{"train_examples": 48750, "translate": 0.12, "norm": "layernorm", "norm_position": "pre", "bias": "all", "widths": [80], "optimizer": "soap", "beta1": 0.95, "precondition_frequency": 32, "adamw_lr_other_params": 0.00079, "batch_size": 64, "lr_schedule": "cosine_restarts"}
Rows from block 9 of a small image super-resolution model, named by matrix and row number. Rows with one number belong to one neuron. Each number is 128 + 24 x the weight over its row's rms, rounded and kept within 0 to 255. All counts start at 0. Numbers have three digits each.
After each neuron's rows are labels from the 100 images, of 14976, where the neuron reaches its highest value: "lies over" is the class under the peak. Only what is clearly more common there than usual is listed. The data: simulated telescope pictures of galaxies.
# fc1: MLP up (model.blocks.9.mlp.fc1.weight, 480x80), inputs 0-79
# fc2: MLP down (model.blocks.9.mlp.fc2.weight, 80x480, transposed), outputs 0-79

fc1.248:148140127091130101090127111125130130101094119121103160147159136096115111148120114136115088100168108117157107091164137106102139106098144135128051090144135100135154153144130134123118185125181152104126113115105085137114147136119136123122115091
fc2.248:164114164145120158123150134146131143122144137136147153112110144093111156146138139084117165166064094129127093129102120166164117114145165104131107126112085136143145127104144140134112133119139107149185122142161160134181114138171108119132105165
lies over: galaxy

fc1.128:080130106133105128138149112134129128159107132090124098154141094149143174153121097106149111162149125125119116099156124073142099146165115127125153127174119159080120150120106113117144096119160131132163159130144160177144109124130118100104161172
fc2.128:150170138124114117107093122144103111180098103129125138086132138113121105102114147148101154102114156128127134120142124163120115149204138175158097121105082102133138118137116126133085178124161098137166111152154114120110136092110117137153115136
lies over: sky

fc1.45:160119121102103158095107138137103085104148137146124133139170117082166146122063083149123128103134147124146117148132127129129128134114139151135128119160159103148146159138075097121089153133105131058117110128140114140109167120146168132149145140
fc2.45:121148145146164144125126115119128159140137126082153108146086115133116127104108130106116121128127136137097143072117130160128149088143111138089159143149119168087129085159159161122120125145091174147098140171093145111169125169163155108111140131
lies over: sky

fc1.208:066146118148120119144140099120178123112139092122129109137139090164148130104114117131155140164133084114112145087154138160155085114148134118130105152131158120151134099169127137142116097165078130137131124106084175125107108141139109151083114114
fc2.208:168141133094105134130145117118104132112158134127150134121107113129089129110112141121092085146115136131117135133125166099147125102126140151109142088134140075134172121140170140116095168130176095205139147108133108088085142120100140106135103111
lies over: galaxy

fc1.50:161147126087134145129113106154097132111155096159116110146119152132108160098126148134124128142121146163160121105124126113193152084127144102140170135148142119143192102093096123127115120134162122118193153148098155106128125114139131105118099160
fc2.50:098113102182112083143120162115164098123148128132110167119164122171117165134191150129140101140120155104159125145131106136104083110110102147134114074098118103086118114130137111128137144134126132138148104134132122134079141172129125112111145095
lies over: sky

fc1.280:135106124139090115129103140097111136089065098132110157129137112099138079111111115114152113156146153103100151089139118122185132153136115131119090119124106153160148108089148166125153171171137177106110142100132121144136160124138126114141106138
fc2.280:127132121102134090163174118162137096156144134093159118119125110162128173126123129123165146099093156130140095127126119113122146101146147094109128119150115120114103174158085088120136118104137151133123116131126192178110137120175137131089151104
lies over: sky

fc1.315:119102154100083126159102097161122096134116145184052158138126148141134140133115142112109148146121140120134074145130111130124122113122117117126152115162127136140176106156138155119118080119138123112157129126133093131126093065131088150126151105
fc2.315:117125136128098115090132130123135135125147097155097155121131141170127182155155112163127084125112071113135130143118113139089129133136163131196121123132147111090100162130110116171136109103136128168120093152158160113099130126138139081144154151
lies over: sky

fc1.109:116166097103139127115116119131083150149119135123121160101131150121140128153145108119138136143107132127131164124154119159110189118128172151131117142097148108131097131147101201165111110149155159124112059108092128140104162109142109113109101104
fc2.109:129128174119080080101173124158131131146112146110097147136126113148089117110102132112178099111131133148136085109099122103112101102141061135191130133117119161135157162168135129127149145120138127149124105126134118134105112133085162112141142137
lies over: galaxy

fc1.256:151156121175119105126122165154107131071145141165104129126103108176129146133162124165105162129113104154106144120161098108125096062111163151147166142157123139154124114084129141147124139110117137126135099135095137126142130122169097153105145144
fc2.256:091156108110162109125124183123129158142107168125124189083154103146139126123154121129124137149140116121147087126134124141104102193167146115141160108125127139124113110131104127143141077166091114074134093133140127119099129118105091130129107121
lies over: sky

fc1.26:157115098145143129142136139155120162143153144107156078119130136096137125121083151155134175134166185122132153168133091144112151107138099150145079147131151149120117135109099146115142116153147125102154121124153176131083142140124155125147171166
fc2.26:151117138128109095136101136159143118129089151159116168169141112175111117119198118125078126114102135143104127102125146118126069125104132140130144143158116124117156121115144138151139129126103142142093077159136108153146066154114166119110128135
lies over: galaxy

fc1.255:103152127125120085107147154075127165129118178095133121129144168132145123140136154123168153149154095126133176123169119128150116158133155140114121135108099127107126175181108124132120065123123129090110138150112075137117109121122133151140137090
fc2.255:083131115141139158167128099094100095135166111162153135058124143122135111159129086104120148170066140127124119133139106127141134162137147156144121104154151133132118117123104130139169142151153105112150111105151095146108132085140168106124106149
lies over: sky

fc1.305:113088113129145099080132122135093149113144124103136098131160133091090149129118127131180110126126083106155169136131163110140122151162187147092115154110165142170132157125122143136122144140092120130127138141120134107116089090120165142129128075
fc2.305:122102141141158167113120182102118113127117069124156114125155123148217151095145175144158098136132119128089093137112118134094157138137125137126135112163126125157138133110100113130140112158141124122084127130078124099127096121136113151118108134
lies over: sky

fc1.227:113132146138115135141069112123099099156152100081081129123077088122094101149157146115120119128131107113126133128100158160149107131103136096165098129138142142128121106121075133123138138121138088133160095146139105170160084128167135143120159132
fc2.227:124106135089123163115126137096116151114169085059108144142146087121085113176119142139145159139113094130151159086080152160127125114132125105121112138159155129131174099136134141109128111161165140123105127111176121134148139147119152111112139123
lies over: galaxy

fc1.240:135166132125123093184125118113134142147107147179128127139125099086133133152140103113123155117164097088144121158123107106110110114114162135111176112142146117077158148146165113146153127135123099141103159124119124127183109164115163171107101121
fc2.240:129125135134138095076137166149145135121100136107151093165118150118098134139147150150111219107102093151138145108141111130089182096154091114129132144081154110138144139111127091149129138143131163102130139101100133129144124138116127122132092126
lies over: sky

fc1.23:102152115128135105149082162122157159079171130126075125097152166089154164134120140123121119113131133100160081145112101087141083167134129152127139118120143158133107111134139125128167123107120130129124142166122152100159162157155102129151144150
fc2.23:136136136126155133133144119162138118180087154159112155105093122127137128081157130127148143144149121134127121153104093083114145117183115117145162108108103098138136141155139120143129099138171099163183139108106095098149107110066125119139118113
lies over: galaxy

fc1.134:144162160130078129168163117109155110141111158138140156148172115132134105145112106175081138082131149163118109153131098104138107080127107097145157117133116129145171123151105116163107110080118143103122118099146102129155118145149106110151134116
fc2.134:126062131149162136123131101089126125123168133136150109111134150137161149114136108149208134141091059153121162138126150156091143132153128099139127097110100138121105136110143127120108153105149130138094157111093149132121118107117140156153151132
lies over: sky

fc1.278:071110083126121096140157127121122141107125129134136149083083145126155134135139135107122071133131114139149095132170110119123111101137110130148147096079179122086138120139160110176135099153150096119141140143142112125155126129119160175127134170
fc2.278:157124131142139171082136138157134091129154156119112132142178129151118127123101142155156150127138108119097169105117134149105105141150140075089143148183115111130110105124120161099094096130103130133123137097113133145104090088157115103146095085
lies over: sky

fc1.321:092110141096126141109142154157107119156122113128108143130150153133141146140120144133155126089158133084122138122145140086098161099119163120102139146118128158132156076120102148149115080129095129183152164133072105108112091084135133145104135156
fc2.321:166142131133132108121097123117124119052149130155124152139087115103139126147140094134123138150157091165096158150102107164112100150164092161147098131136103123059124136142125127144129149107152153091102085142148156147136138134104124101127131130
lies over: sky

fc1.52:104187127148140127152133091130098118153128103138159117167078132093153152164179131128124139108110103117165144123120120167144109099123103108150132141164146072101104130149137134138106128124094145139116128082100104093150149116134093152104147135
fc2.52:113144121106133153137088125137154119149090098097160140118169186100153184119143104113121132115151157141135104120094151153114086144110145137112159132119123168121128059127101136174108116099129121137115098117089121110139139116114108150143102155
lies over: sky

fc1.33:123153123127107170176163141102113117100145123131111154105107146139119141099112105144135064159131112121164159098163109135128168118161147112128075131124101123144125130129134154093085113111165108134108094079147133178126129140088134102124124134
fc2.33:095126128160114146138156133102134121148103124110121132111141175144095107120168134128115139089099163121096109155143124132091085158114122113137167134118054147111140107109135116160137133110128200131097153139105108162123153127146128118134077130
lies over: galaxy

fc1.118:126111147136121089141195141108156161131137112081134081176117145126107139135156122131152128099104110139136132129128120158148082111186130080122098119138091129128111147107132096146139103094178128143122145130095137138133101112160125149147090109
fc2.118:131112085130160150099109153119107099131092190142120187124111118126104115136139140137149168157104132084151132108111132112115136154132126159148135135128148101088157127144126143099099195169116152108127149122105113090111106141130116092101153126
lies over: galaxy

fc1.376:168138106136083090123109086099151138167120113141147126134127092132133157128135120129143105097144130159154127145122107128117159112121152097103157170160137129076084083121138134111143161131115104151162107096156142136129099100188103113124160134
fc2.376:145124113114133137186094123150143140147136116139116171159138150119103149145097095131141158135130099113082140111100122116152141149151110104154084153125124132122186157112075182143112076156129123137119114082109114109126126123101151155127099139
lies over: galaxy

fc1.304:077141136103092119128136097118140109123152142129145120148139087100098125152134145128134155143100107192114134134074187161082110124121121133132185116153138153106134130135152145115134128131102125140104096144115112165126153090129108097118084150
fc2.304:147130122113180147147144160123115116139142085126134143112142156117181134129115127119133162119138145080141105146136112111148145151126148129159118140106163094157176150160072113140123102108174155090164141121129117143147113124173150137144150181
lies over: sky

fc1.229:136120115119134094131172115115124140152141126098149071117085145132110142129118150142117104128122121133123127112106114147124145178141125144120142172101122099084138106174161065129104125132104083082141146161131138123158129180148123112146143179
fc2.229:117125124127100160077085142130104136135074121133111116111157085145154091109122131123110141114130128147108140133142116100133098125111137108173108112149142139177110100094133091136144124087157159149124108091118111118094092106083142114104103075
lies over: sky

fc1.75:120121126137111121125091097122090095146153132117094140163144131122139128154072137118132172177133154090120141113075143134129095146092078145141117106109141122083136144106112159133163095143104125157144096169138133141109146089151119152132143153
fc2.75:134105095111126153166171105108067141130111089127146189127105122130099116159123127163178146068131133128152127135164127102148134091154126142141146126119099139142121120140128137123118092127161094114130148087113109141116106160100122135124083156
lies over: galaxy